Weights of a small CTC audio transcriber.
Model: log mel input, arch jasper.
Training: 4000 steps, batches of 256.
Data: trained on strings of digits, spoken by a formant synthesiser in many voices, 26.2 epochs.
Rows from block 7 of a small CTC audio transcriber, named by matrix and row number. Rows with one number belong to one channel. Each number is 128 + 32 x the weight over its row's rms, rounded and kept within 0 to 255. All counts start at 0. Numbers have three digits each. After the name is the row's rms in percent of the matrix's.
After each channel's rows are labels from the 100 clips, of 14848, where the channel reaches its highest value: "top examples" is what is common among them; "peak on" is the class under the peak. Only what is clearly more common there than usual is listed. The data: strings of digits, spoken by a formant synthesiser in many voices. In brackets: how many of the 100.
# convs0: first width-9 conv (model.blocks.7.convs.0.weight, 192x192x9, each kernel summed), inputs 0-191
# convs1: second width-9 conv (model.blocks.7.convs.1.weight, 192x192x9, transposed, each kernel summed), outputs 0-191

convs0.39 086:112081106123147084160139144115108168126120185199153158138087153162104145132063130097122115147112095157131110074111050098100066128132129137125114119156107130112146151088114095115066156086112187122104114109151117123120135099130086103172109049086119123127132111105114159099087097080107122153118128140117153155078118067077107155166069106124126170160118174138069033123144160175110084130097128139133094113153145151107148152108171122068120132112150074111204122164061090117111100141088158158138130162166196073178139176082118155137116121163133144119187143176154110160146121160093058156
convs1.39 106:152104103112143107114146105077211152139124081139091113109101090092135044118082162125150101120111125132147123126097111087094140096149170142138147095158155098114115153115136102203164113129142126175126129145145122143185076111106109100198077071164154140122173087095094133080187065124103117083138163180118132191136160138061121102139080128133098083127134128150110071155155134173100110079138090147163094141224087074112115164118115132089137128107161098180114118195085164170118164135174092138147155128138103110114143145120123167057095094130157152128226123124113111117117123148095125165
top examples: "three" (100); last digit: three (78); voice: child-like voice (53); first digit: three (35)
peak on: /ɹ/ (57); /i/ (43)

convs0.27 095:131057059131149186163098162202140142107143157149154171160184129144135129156155142143108114106118114124120081123134102058166092120194117089183145059119143047072144059063066173084109122137138149163149131132119150147126117143048122108097144166129100113151121173110127152168107078162174077159128095111087138161081078094135120127124131138126157116103112114103163068111128164061217107161133159131134133095098108119142128078147130129161121141124178090110159168146176147181085109106139119149120135087132143075135117151153102101138175161132125118117159113136085063171116121112120113085
convs1.27 106:111070120141115104160196126158148166113171133148143127118146099135149189138152118124146095094064149114105117135141186159175106147140079101146133118149154133101176130126123245073060140110065108159139117136169152152110105097091063134104255144159120104172091112157161128177156175140139123196135103143187143166167129092150110134135135123120128120106123110120145169149121199077167106148116165155119137112107141124147155057091127120161088109125112096079144111114158162046143096086087141163128122132163169145074120126110131083110101119167129091147147100148139107171112103092135104096
top examples: "eight" (92); last digit: eight (79); first digit: eight (50); pink noise (35)
peak on: /eɪ/ (81)

convs0.85 095:137135126097122168127082169180136091180080146166153135160084141162170177047123110141114145115134109083145138092141117077193078127143081134190181126120141140129123138119092145154138153072129153136155133107083205113110108091085090124136132186120124107095085149122099160079134081196139130212120038080080127102129089133146179172147107131156127117097120168133066108144150150162112145180081123184163112106126126054073156119157118113160120164129135098168123136154166124116127113172148097166137167070150130110146068094188140158091100170149125101107161106103142141107145111134155081131
convs1.85 090:109080104134126115141177157193140178156096141157111100094092146132228146104179134084133160083100146102135106118161168141166151115161086108163164125124183123141091141087095181128094126095112092129167101105116170159085155126071076099082140190036121069142105134097123097180121157135130121197098101091163123147177082118129190122113165112141117139140159122149092120151134183106143136203112119172137151121114152080103141057114137117201187142109073100159125112098142088096150102127100044149148134130155114120149116154104143154157110143085110091108120105109122095123132129145185081149
top examples: "one" (100); first digit: one (75); last digit: one (56)
peak on: /n/ (65); /ʌ/ (33)

convs0.2 099:197117144095152151123050150118156166200101135163116091121002125146095153162140134110119171135123101106116124118136112085173163093187107113137134113105147124104111125032047152135100141083117173131135158117093188210125133086080113128125129187104128106115102134107139138100096026157105137164110054059133132115155131151151120143166152102140108141150128152125080068125135139088068117153092093149146111104126106097054148105149154159161145139147125080133146143140149076154105081164156116158143138092091127151158132131175135147125101141117116111091124144085127148068127133127156096133
convs1.2 099:176110137130179153195130149184149147147067133209129088096073137121164111145136170107126163109080140160102132064158122129145123110168133068132151088165133102136097131081085147118138148145144090123155090144127159193139113135050072088100100169115112103159129068055129136139155096129082152183116107135133151161111098139136160131160177186131075161139147136142094102157129168103105111219143084130126122160130112097140139082131163108170143161193126065139113084155123152140124114114156116124113172180166092145146110133091132136100107180126099056109138152125102084122127120176206064151
top examples: "one" (96); first digit: one (81); last digit: one (60); number of digits: 1 (50)
peak on: /ʌ/ (96)

convs0.98 090:077130164102073101102141106133104099148163049188104112166108178130139212107143122086125106137188111091124146095114139113120084162094114145135090169072104108125133093153165141080123117129134112104115136086089105035098175067163113125105109121094118109121106098116152144094140216134166136087109204164081090057120113117107138140145112136162156189159118124130121113097141106126093180095122103140078091131130091136124137048117056118139090114151112124106123125089153180121100113126122177114112118133123168127134142061105175099124099073162148100132049066125134141078129123093153100093
convs1.98 079:086128132118079132080128131188061131113159045095114170199143116121145134130136086138125118157186119125165123132128143147121120159076107145144122146118122114093131104184175083086095111136125190183166136119136141055068184165179121151089154181133084133113092066121108103223134159159194108147127192129090106054136159098068150133079132072092169171141113087137139165092072083081124161103084184120140163120136137152130132096115119100139080118064120143088174115111132118093131145109130054111139108146123119107108142131145114097139156137142140108105086139120124148119168133101135162082
top examples: "seven" (100); last digit: seven (83); first digit: seven (53)
peak on: /ə/ (83)

convs0.135 105:076141135126121089128120112140149172079163126077125140072111164107106146131141142176115097157156104150112127112138088156079153072100127112069120151141120161093103151154164047117152116105173185114118188131091101148136096122163101110141118097100124176124124069109099134125101137064154116106085127176099129092212184110162117098116142162173126091093107105184095144123130077117149107117092125093095125190124127149068121173145180116095109135110097166131204103101093129089149119106123147129204082128089118094100105106103134135164182146172200099108065185044135116141141148073109116158
convs1.135 115:140104208110164119213134117044156147190082094167136127119090110129123025113166129128097124107081081198131084145095076081068135135127115104096144126121141050131094138175190103147172111169126125103161141160152151160146109155147110100171089124184149120142132125126123145101130091161094132099100134169136118105055177151134151122157132187116095150111146159134123149112152147160139124134106122082120105169166100125117067159138222122080061136187137171123080114131083157138151159107188120097169092113128091118113151114099133170125126146136146102090111119127090098154156150110131152160
top examples: "seven" (65); last digit: seven (40); pink noise (32)
peak on: /s/ (66)

convs0.182 118:123113142097141129100110100116130113141126050141113078200062094099131180121245164102134137138117127128106117143148099122125108106123110148095126155144142111103123115139139092109095110118163161185162174160093172123144081095124108097155077081137113032116104052111119147106114104144147110081140152139151100158145183069122102138129151140173115101090132120146110055095111087115052150070138081145155127152152058122091101123150128145101163098128078111141117026127118110162080127081100164090157128171117134142108124182131139115152110102115169125103162065134130134051125123126124090085
convs1.182 133:158110149092100104148114126159118144173184090146137147172076119125093141152236124124100124096160156156151122123097171126150107141162136101146140134162111138175155102178174169140164165152171142171232145207124239147181103125122128078090151135184122077150088087175127156067173113124167132121124197198130124159150203107120127112127175130151116143143140140114121124093136164117126182082151169099104122125109096118128130096109139117210150106124125115146141117173103117159136145150102095087219132171114116106153130130126170121094139114126163109163133107119135126119183114127116082133
top examples: "seven" (94); last digit: seven (74); reverberation (66); first digit: seven (47)
peak on: /ɛ/ (86)

convs0.44 068:166093110110109109092115085069113102181183101152159108131131111137084142084114114147108184145112104125146139153141110133101092155127105146122132075139133100115134101150132177177141156116091132122139118116119086120123105134153165141167108037090167168130127090129147071079149091120097121123190101088108134111108112033120126120194114075131141150158090156095135092175162122123034112094145105162094137118149106114160155137109125151115197126099185197161105174152091121144111129157131098190096163140152139127195197101129108149106109087102092138151103087166194194077145086184095163121
convs1.44 066:094196121128136143095136168114105028105110153096124139103129152153176153107060130136111114158125118137127152191133104164102152105070174153125106137120118134118089115076097114164130144126127123111076185078125090124109184120139188151168115111060124157065145131128085086102100111152140176108116087062074153128148095142119129135189125108123100113145144135171067162149155085176118119186120125179142159123131165100123101211162110181095135138150167140169095113119204145134143146177118187151091153119170112143116193123150095143136102133101146199180101124126101183132068144098151147160
top examples: "nine" (100); first digit: nine (55); last digit: nine (51); thin (high-pass) (29)
peak on: /aɪ/ (100)

convs0.36 110:110126107072118063159135160109152109130156137178138123093120104134143129104089165111144117147144178154151147128113106158102098140111156153110081126116106199153117167122107126124115156092080176141093068119197144170123158116133125111156107079116161077136127101119113138080109124107074136121152100095157149216067158112094135137109092110101095110148152155137136196157150168240136107102112133132181141154193168135126146181072142131072157140150126137112158118179154133064130136166128151161136103103145141178172157190073105153043105120158127119176217121141151134100122141156121057142
convs1.36 113:185098097141151117127140095109208197138084104181119101074058065097140045109114171073172125120081133122133134095127142069115110120160173132132156123162135087108073167084103145170094103141124089143146089143116138162194122123104097114165096144165169127105162093042100139122129125124058122101130128154147109197077120141107141112174128070145150085127161134124109077136139139211113126140125081144165100113176103112109104122124144116135161132104133084169123080162106114153092102148171109094087157107113119121081107159102117150095096113137123115101206107135071069132143088162117096152
top examples: "three" (100); last digit: three (81); first digit: three (51); number of digits: 1 (40)
peak on: /ɹ/ (86)

convs0.168 151:064132200108124131147136085112138115089127057088122111152081112130152136090243110134153098136139141107138151123152156117124130140082125122100129186104143129142121121222205106138138121134135140153149202150086180070151092125166116123133133095090124087115127093177106130103138166110161142116106188226119130131156193093162145135132157144182151128069120132129108142118121120124177133126105148121152154145149076123108143138181182124049088106126102146126094057110098148128128145143095107099191089179121124112102083152106164138124150119119203079119119086081114076123146132071106121121
convs1.168 130:093111189133114118163153148129113131100158107140138161192071120128117176127220066120116097146148102138121112122100153147117129137081145110121115146098108112120156095210208117114131134150097144164133156141131164110082155140129065168115145142096107109167108110182119120157122130124187129112083198224110107139106247107155124205110135155090173185092146142092149205113105140145172151173110147094120172152116132146147130101122182093094100103140117119102136073139143140080150156155122128125192077164149152144127128149128146121158149140163199118135102119108157148144146161061151124108
top examples: "seven" (100); last digit: seven (82); first digit: seven (64); number of digits: 1 (45)
peak on: /v/ (71); /ɛ/ (27)

convs0.56 122:046145198123128148137146124095131109080137069146129120166063129135147140079255105117137100144128111120126163124154167127118109129071131123120142158104131081142104136216194097147100125139108101126128194146099199062144105113191090136140114097105119097104092082172122147086092179132108157142112189209102128115143212090150150140119181100156147123069107136117110144125112105118169128117078120109130121183144109066074146124160192130044091095144108127102115061118117156115126154137104160097157125175124135146105111139114165141132149108133160122118111101123117126115147140104107104131
convs1.56 130:114077190141113108159144124091126165093099113133119166188097111129128062121202082101102092163142124147134133151090100096097125139073140130112118139096128045082128103237220112128120122127082125181138153145124169075124134132169077176118102098084129131163100117204124148123121110143105124100110201216079109120078215115133133176137120109102129155111135150101129193109120094108142140138087067105115149140140110131160130136097195090088081103146130134084137097117111147076119158143121134152186070158144154160101157149122131124130157140140157137129114094134106125138152159065118146122
top examples: "seven" (100); last digit: seven (79); first digit: seven (67); number of digits: 1 (46)
peak on: /v/ (53); /ɛ/ (35)

convs0.69 118:163133174109137106150101125060136153178123070127113106166000107110114129169214177112126156149110116159108116086145137090136134095155130122081145157114147075092113143108154075132100122133126141138186189177100190162146128100151113120173094113096136094096138055125116144113117137090099167122136199158142131136108174119132100113114170151159131117136144129101121074118112102182051143129102111124145147149162064189106133128162187124095169094146084061138086088154091099113092115117148172105153115179107123139127135136113161123106101151120198137131104116121110135070146100142132056129
convs1.69 087:184154140122145102139147146112131142181168092154130113133035121141097185181185176144101119155168103180128185119091130192120120133134158103133113130153104203103157117158172178123167161158120116136162149172147161191153131123126071121135131128164130103168103044166134120076169105114186144076110169170151166197153215111124114123162177182124089193153161134156116132155087155151089144129149132130104110123125117093159146095148177095170164083165122099146171083135125191171143152162124143143207142181148139139149137100105170103115104151135147101155110119137139103124134122171168122122
top examples: "seven" (81); last digit: seven (74); number of digits: 1 (49); first digit: seven (47)
peak on: /v/ (53); /ɛ/ (27)

convs0.38 128:144048168123168160064125073101140115139086098193125165140139089137101180100155114135160126093062134101136112119137143088124219123110063136088161117167150029120150113131112151112119137101116114149160117156144133114110131130131098114114143075077122025113161118191110147091100080068114113171120135084155147115066115149154113149109107178152073155110144108090162077101133154073129119089068183126164132141094080159135099089131126146140143127090116082114076104123123135144099098118077128147106134169125122096122113162131136120144184083159086116103121110190119114205125102139085102144
convs1.38 115:148085149105146188083119114134090116140133084110151134094162122138130093144166070146152152111088214114110117134156108120135167121146076182051105178141150060083139121177154153131129132122086150178115122156109143128128152115123150152069204125076126083124100144190088106199075050078102128093169141091118128153087105134119106167104119145167123127104087112114133101131066155094146046109130138125167162089070109119123074084104081147106138094094129116076083088114096109140112100092085104103147141155120123166103150126101159095095127090131108112130179096117163100174127203123081140124
top examples: "five" (75); reverberation (63); rumble (40); last digit: five (34)
peak on: /aɪ/ (70); /eɪ/ (26)

convs0.17 083:120146056170084073136140149144092141073130191137129154159115168096115111134095134149126135150142130171175099154133121134109019130129127124205103096173125141056127139123136102100090152148151159119086132124172082089089094172142157113181077117131106128124109145124119111081121117187130131136159165141121107148067110052090135137146052147078133148089093121119126082159114151149111133143179129164124106123144129206169130127073123130099148159140171127127215119201130158134117135085124182138145150160164144121187175153099112136156143107155125089171178157189111102146133115153049135114
convs1.17 107:133148104165127091125124095107213119142083091163082074126050097117133048068091147084139099108104097118159128146133157097122107115131172136163191094123181114122098137106147109168117100165191115150121150125127128129194086123127108086217095089175161138116151100114153135068184078168087116146153153168110129159127159134087162125190127074104082118121165118104134134146154162170111175104139120201144124159186137056131128207100133112110121144089153127125141119189114111136119140141132035069129114098146130110128146173155095163078111125117108131134179134137100130095125103124101130155
top examples: "three" (93); last digit: three (78); first digit: three (42); pink noise (40)
peak on: /i/ (48); /ɹ/ (45)

convs0.13 113:097082115121131097103130112127150112111157164171134140213075171120108241108130193128116116136176091115130126093131170135107129116117114125107090119074144115092181074091125146078116124091128117164141116122080121098121129138143094116121142138169128066138141061115147135101180179082204144075062165128135121127105112090082109155145091089130182187144129103078118071121083107117062144118112129086129088099132107163127135101120142113119071117131136090141141085130148156089105120090104195142133126145112212107102139106117187082175156079141183146122080104128169120086074123117108098099
convs1.13 095:077160151145080118110121125107139085118184133093156140153085141169147181119162106128115108167170103123151209135131207166135137136093159158129135162090092185167190132115172156127110149126121109126126117099161098099063177099151128227153185165074123122116125193167087117186150206135214119097131113125130133124139136150174099191139128052114153146132149118111158182131109105188178123123129255134123135112133155107126185170137148103120160145094112124171144129156161117060148118148113150162129107125153168107151112131124117121110118139144163155116129132131171118095145150106135127107
top examples: "two" (92); reverberation (78); last digit: two (62); first digit: two (29)
peak on: /u/ (92)

convs0.34 108:079081123130087096106156085143151073073164137154156130177122141119118255127112138116116090156148123129106110118101154122088123138111082125129078078105164113088183073100105164081137143104156116141127108124144072090125079111123122133158139046117135133132123081152123166091157146104215144090127150113145123094151096049080128158118106136123190146117117120128143113165110108118094102086154128110120100125119126146148158129107133136116132104145151093120106104137108164085112109108094222173123136129159194084118162119100131087167139129147207086126112089126175096125085123133124071074
convs1.34 079:061106128113141113139130133076114069134177078110106105131059115149149206057089152055129101150142083111129111160134145126076109121055160134153138145109130138169148141089149121107107103093121139150089130089119055104105180071117090169162161119053119146075154127125120168174138212136187121098110152128046156136130124118100137142104138073111161142106113083101144128112142083187144125121092196134106142134141145038092187145144121125084146149086169139153140128133151092043132125125162141139117131101136187117161132137158087150129118095104123137121152141145100155083133120128134125055
top examples: "five" (72); last digit: five (72); rumble (35); first digit: five (29)
peak on: silence (97)

convs0.161 094:108103103114121084125143091129142096127139175169145104180084152141096243146145157105084111159145098130125124065108115155090124120147097144078117056127117139093151125096096128110141141113121109184121090171103111146114120088114112153165135057157160115117156090101094132137152218067184145092117160133125144102167099067077121160120113117136174153157151127112125129111122098160078125055143147124080103090136096083128157143113182127063088076147145108144146151165046146134127114139088180134138136120138181058135099147114095113144108110150194094135092134103154132074110110127088038109
convs1.161 072:149115107144106097103154141054154081134150098129109115152090117156139162058145115090157118192119107125132175147103171160076120135105186162113143162090128123140154132129167132134170091086097119125111116126127074105098128093132119180165151118109143131049167143131124147062128222117139155045147148130071139175135116124159193104124112049158162078102134098127112135122123070212181101097105179111180118132116140070148197184120145126075167131082129123175148120155105082125168114171149164162126148100112184129122118118115119169097108090102156140105176139162103110117118133107074117087
top examples: "three" (97); reverberation (63); last digit: three (60); pink noise (29)
peak on: /ɹ/ (95)

convs0.100 097:156123078053073072162114138141110128158165167136132018095205103083151177138105172130141152132129166121143128121152109133098121117199170101123106135180131140112163198060117171131153159123203161111127123150139109153162124133145169082151123063159121134125149141051118077146090105140120130085114099118126130164140130118101151112178117092105131094130150139150111152148131149185119090107181170138173124104141142097161156201081107115132201119130072161149125128196104117148071154148124143138122103082119126124148156174145086118130095123117132102156194159085169076089120140170087143128
convs1.100 095:201151114153146099156149102100219141123130132172131109104106109128146096127119152130182113117118148113131165087126202140138123113166184142143148135164173139170117149120109174169142101154168103185128104140152147179187089130083116116176128138234162102126176121098114130110165108127109150136160159195226154226132144157135127081161152123123135075118163124140138151140146219196142131115169149178176103142144116149122140160125141112145160140107156098124154134184114147189151120169156105139132129133120117093119071168105121145110087118128156118111226122131128082146122108148120085168
top examples: "three" (100); last digit: three (73); first digit: three (63); number of digits: 1 (44)
peak on: /ɹ/ (78)

convs0.62 093:137164095112132136143150088104124176032141099132091125208132173083070199150109127159080133140142098144115099118148117160095056142115088125126103109099115117093144134128083111130110132098153145120115173140102095140117078134146101112110150127114109116193129096136166098089149134099181085106082108094127079106140139095117109125165104111140132191101099112117119057090099135083106093086131103079088095176104103145155105050091130170107110100155131125084150077067159149171142102081109179131151106114090158125129126102117160124215132147137233101115075139141162093115083121071102123101
convs1.62 100:097115120072122128126102184167101076105227139076168103172088119092107237153168147146077117127181121153125118132149146147128126152143110062162103114157122164125169112128141107095146183177146190163194165139129145132113131125105150110121143117104106104158152117161114083136164130130208118126113179172080157114112184080102105184159139142145198148124137129112122167108126161116138151166127133077076155175127108126110156146130148147134116147147140146088134100157168135130124149060172069160177129174144112106126144099134121057147128156114195112172077154117195134138137116088148130063
top examples: "nine" (64); last digit: nine (29)
peak on: /n/ (54)

convs0.47 083:070090083101099100081135111177145121133096157142159139064223144144131140081121129131145103132124125103130151086117044143078183095138124122110094112179140138128163158101104183108112150075116145090126122118111080098139142087166133125141147077068160183155115200094122094099111052099138084104107128132078184129171090143117152126132126113159154123139125113154093105143146113141157118093078075158123106097159142170148176126108150094110099134122172139154192180164092124129091133135098111158143109079134128052163125078112070130149154097127120150075083205133133180156132088111082073140
convs1.47 094:099091115163112124155103162158108081088152250064145086117178105117087138088071142101135166144138082118134154136109104121100135131158111122150124149139119159158117172100113123154117149100117151101079145083131077073126149117166192154148139104105126219116163169096159139118092192146120126171114113111127134055107104100146101158138135097108173133118140142095140120133134130132169129114115135147110114194151174160130120189171147134087106197151183217100117213120158118125112128109174178142135136028134117153133114077150095128139137108104145119122094210150148170116106096139120160127
top examples: "six" (100); reverberation (85); last digit: six (58); first digit: six (52)
peak on: /k/ (89)

convs0.97 113:074093129109083118091126101134136121084143118117089181176109131128100213151164131119117105127180116119088103108098167169114145147124092127084104106092118183111136139092129113113166140114196114137144153151106118084138081081115121121125186111135138116129118071148117183111221171064229106089095116129144074093179117122096110128147129194163163170110121119129093083104103122114089121076092171098122104141122108120109116110137122148094108082139106130142096106060117187163155127109110153110139136135102132073074108077108168134184143083154207127141049121115128108128085076079112087123
convs1.97 110:086101119100135104140130115124117139127200098070122150149117105086115239131172128146109124091179131155128096141125195131146113121120131103100115148107116154232191148132141118100163100097193154127182117165128130120112138123120080106117156152119103097075126131128169149105146231121197110135102168156108101120181126079088092094098091086149243145151097091122157131079119124126151161097132200046119107134073111088106189104138137122157124138103108120094087117094116081108128118086145151160168135117095167083120129114104137115115132129102144124093097117136142139111184147130128093086
top examples: "eight" (55); pink noise (46); last digit: eight (46); white noise (40)
peak on: silence (100)

convs0.43 115:121117148092138076128142106121136108192139165108105078169089141100113163078094184097131118186098083145132143082081162086098098119146199134096063124171133105154133181068122092137131130194079139138111095149129104121134110138128130093140088067142174137079160083065141079111145102065112154122121144138134146146106198080113123134113135113119182046122147145100133074146145103210071119120159111104126156124186134197162185166129139114106158166117132101164086133197116099111101110122110187171125130131143174087125122134081140133121145141076154125114121117116145102095133118176118051140
convs1.43 133:176114113176109113123150118093166116181109113148132078085063095139174041138109180085161120144131127119148155073106137104081150124166167161122190115148119124104094159124105143173101145150138109137114086117151075150184147099122135177155105112168139139114161098107100114117123109100121113073133162161146172178087122171103110128142193101131062092153167122158116107183149156236108119086162089194164097130208115110121108173152102112117202134081152127180159132189118156119102129127165078129112148110169145080107097149076139173100133104157121151106161152119106125089111114181116133159
top examples: "three" (100); first digit: three (45); last digit: three (44); pink noise (35)
peak on: /i/ (67)

convs0.18 100:192103080031159109128057141162126165158073195128116081094161131115084136144130168138103176120102136177150145111137091140166131104153101097137112113143116155125130155059081128119165143070160166139147146110049101172125099100104183106111136123110137187133135166065137121119146023131126124112063084114088163112154062148125142122190120087146097105152112144137128053102150115104126146159150112142085145099089125098134143070125127120131115131201111120123168186113111125192081097113139138147149098064089120081138099100160103132111092149118104091114092192123139136112123124130106097129
convs1.18 086:200095134167120091195114133147146130107102163168129067089169108168152024093122188112121184115120140104097173115157086073070099121198158115132138118203130025100120160111124163159135163163125120086113136131174103114155157123131209109152107102167153182117155118103140126127102141147019125157139142148157123127075109135175150105162158134142127073132128141122127114127168146130106120119117115123103095170152161140146147142143140134144099185124177175118087198136145125165109115131162145138111190073110079100148111109122121144103118111155121101133166194124091142135139086177095128145
top examples: "six" (100); reverberation (65); first digit: six (55); last digit: six (53)
peak on: /ɪ/ (69); /k/ (31)

convs0.155 073:145115156126126137120077097095119171197110036140147061071141124170137099107132102147120133147100120140140140140132092079108134065114087132098147179143159102113127150113176136176097158092106169107153175170065147128129126141200161123149095088032140180110103124116082114114117056149040143090141076096092140132099133122154141126150145126159106119134114167191104107173193121143061088111112127166128136137108127126045129182135119123088161143114082170184124145124072075118097148161114101176135155105120120125150140095150108141099148136097084155133115112099134160073154086158113161161
convs1.155 071:126113144077079106089083174136051063157123149100146121142095119158141174076145128116083133082190094129156105141096136126075105117098151122137116113134135138195121075120150134134186137098163179116143145106086110099076205099124136155169095097038120147104115142162103091125074140136157110121068169120077172134109144118120149101159162129163175138141148133140084142119138158158130129155099122109073148152086171081084108159172124168132190165102104134125074153106165091184101148159116103105188139093129105077123107086115122124138116108085183089144074142106192169077076131153091100128
top examples: "nine" (90); first digit: nine (47)
peak on: /n/ (25)

convs0.185 087:131082094112098026055111128174110131128123147128146141164089104116118194148200135129120135172154149175132102137101090071108093138142112109128088105208147107085138101056091172062101148083166159128158091128112128137122110104089155117173059083117122089094096077102148169066155095101121148099129170157119141132100116073143143126144136149166173119109107120130112100140142105145064111117138115149107094102103073198158147106111109136113149117177140091162174117173108097124098085089102199180164136178146166108110158182095141121106106096145096083138162099122142121132117069151094100105
convs1.185 109:201102108132092107096093109131169157215080084156105104116028116118142069084163173093133154083104149155175122095127135113121115110170139120128191132144149119146093136093113144121118122135172127118184097188119192155186112117118127078130088128165136104126085097101108134076157098127098108086154090086124121176129095144094152098165129105118072104157143117121120074100164157131072161103129145185136099108158106062145121123114122116202182116067107125164154130158115105140107113102097026102117159096105107088138124128116163191074111120111095081130143105148132089096145108182107104136
top examples: "three" (95); last digit: three (72); first digit: three (45); pink noise (43)
peak on: /i/ (49); /ɹ/ (46)

convs0.92 086:110100175124123070120102104093113129174115119146131115142062102141108190166181160132147122145150097137114161076139129134105172078148120114071130152125158150114136118123150190124143140098165142122170150166056156181131157138153119123159121168144152103093146081097104143123121203072174160067065181182111155088160132128139146095147144132159192118129132124112121140144115078163104127094092156109151089101139128177095171143159172082071111095136127078193133110154038117124092127143111170144125118138120187086095110097119141144119168145125152158090058130049161159055156104117118066129
convs1.92 064:087118196075126121148143120087126085123146124139165113169108132154118202152176118112159127167113074168107174099057153190061188162139121099075114161120111156132166137117149112101154135127124073092145115106127113164128135089108124195149131182108136110120158062126102097079120188082202134038072119141175137146097135175149148144166136125088166178092148112100149126151119168177152091199101186110140117146121103134117133168168172120061130098163125125158156120158115101096174121155157149153171146161133150105136116109079139131163117155179167088114083119125178075129118139149139137094
top examples: "five" (92); reverberation (86); last digit: five (62)
peak on: /f/ (95)

convs0.177 096:133094203111108075109163147108140110133159115119139149099108107120168139056157102101158116136147135089120127128085158136179180146139149150152058153115139073109171137206172186106130145097083103130116152080102149105103121090129139136079109113055148115140135143213197134081136102113119125208113145202160179141149150147178155159119133060140151126117120098097094125168151137135167131169073140118145105118126088131107174117136172076134112112110142101138114154200170101103149079152125086148150114150150167145077095076123167129123099096146140055159115103060110097133133123121052152150
convs1.177 088:101129160204075123104176143139123164085096177141130115155146157119166110118179111127171116138105122088119149122128157142192124147092083108145143148100127126086122126153132155107114125129096106136111114113106150124103153145143115188064214207102108105175093125169157070191130112157176127246113108132163141113162127116154139162112134105060178141122087124104145176157113111058099132180131164156142154114092152177148112080107072108180134106121119107070185145070159102125159106113086109119094134148156153193071097142106145108172149157149154075142141126129175112143130097094184151133
top examples: "one" (100); first digit: one (56); last digit: one (47)
peak on: /ʌ/ (56); /w/ (44)

convs0.91 110:133086186116131138087105091115121101195110091167114114176034100136125148100239148114128138143089120101090130098148138100114179088134088121056154171133148076129120127162153100102095133094152158122164160164088208129125131134154117116137099110133125110118105060140128167069099133079097148148115158169097119136103149096125119103125171187135116113115136108137120138093115106112026160100130105135180112168125060148138104107133140156143163084131096116140118085119106117117071101105092108095144143202126122099139128129098161108083175121150085182098052101146079178092153107134140063122
convs1.91 106:188121174107099140133126118092071127197101097125114127139034085151079089135180107080100131148127126187156167111063098109069166142150135143072133172137115137108146122194157132144124150120100117126192130185121197174160161102191122147088111147104128106114083096143093149099155136082106105042123196138115103131122168146123128128114163124109094186178157135102117096106090094107120168083093094110113106073133080133118151092146142087176181077128102139140156110118074094122126156149109106092193112153112151154121133082091185154128142110136094137143080085133068122105170153141120131114
top examples: "seven" (97); last digit: seven (76); first digit: seven (59); number of digits: 1 (40)
peak on: /v/ (88)

convs0.1 093:150079115072152171105065101187121145136100114080188179037223124119119112108161121156092130096109169121130117145154038090138160112162101130113161119161139097153131110134093183159128138082103107152180136131122130114111140122100172126091127082071127132110135200136069105141070036093100108104149103100086160135100097122151112149132128126166144100129123134113103158117146168106189118119115135116147179107054106098098125096161115146166122148115135143138098166140074106165097131158074119171127093158153118085150100168155084117087132098112078074117201107075119093140171133138117127131
convs1.1 086:119174125110172177110139146164112089100143139116159157173187190105114195144153095198097133094101150126112108175183188179182119146114059141146148120132162198202124109110109178093159117104174152147113139118142098139110112142068119150130184127092127104104156168178151110163108151136192109147146116069137112159131096125172151126128092137171214094082086114136126137155138159094186100123154208142114155118071127107100107119173154208070129149139137111118118127096150140181153111105094189125166137117114116082137136124143122159151089136090156143150166112137183143123076169137113101120
top examples: "eight" (100); first digit: eight (79); pink noise (33); last digit: eight (33)
peak on: /t/ (80)

convs0.129 124:134076137169084127124146108107106083154131201152092158121091131121109121151093143144125114107116070120124110114102149166098094141127171179118113094110084128139125159157111109120059131142066143107131133142166085100119203117197150141126119125153144129110105120195107133104126144060135105113106120099132135148088085114103114132090103145050120151202139148112149141140137147195069148110101118124111118114157138165186094080110108095157173137088153120136169163175149193103159118091098115109158160079159135091183159068109116125114136090119137179123072138226064213137105152172142064138
convs1.129 147:150193110190095114050122099116134158196128143125080116094066110123124050139110173107120141133154109131161133082103099095116147134106183164108161168135104140139069162112092116149083150169142100100097097144158120133115160128205117133090096169114086117103103139122084128103112124093101100106134170103128112096146097130120125114126159088083091175215152131143131099132157062159104199122123083192119093108181114157127098149169103108195183133105139130175163113078090084125104153136150076072115107134128120116124130122109131167130155113080059163133103127138068172093180115154174134177
top examples: "two" (100); last digit: two (83); reverberation (66); first digit: two (59)
peak on: /u/ (91)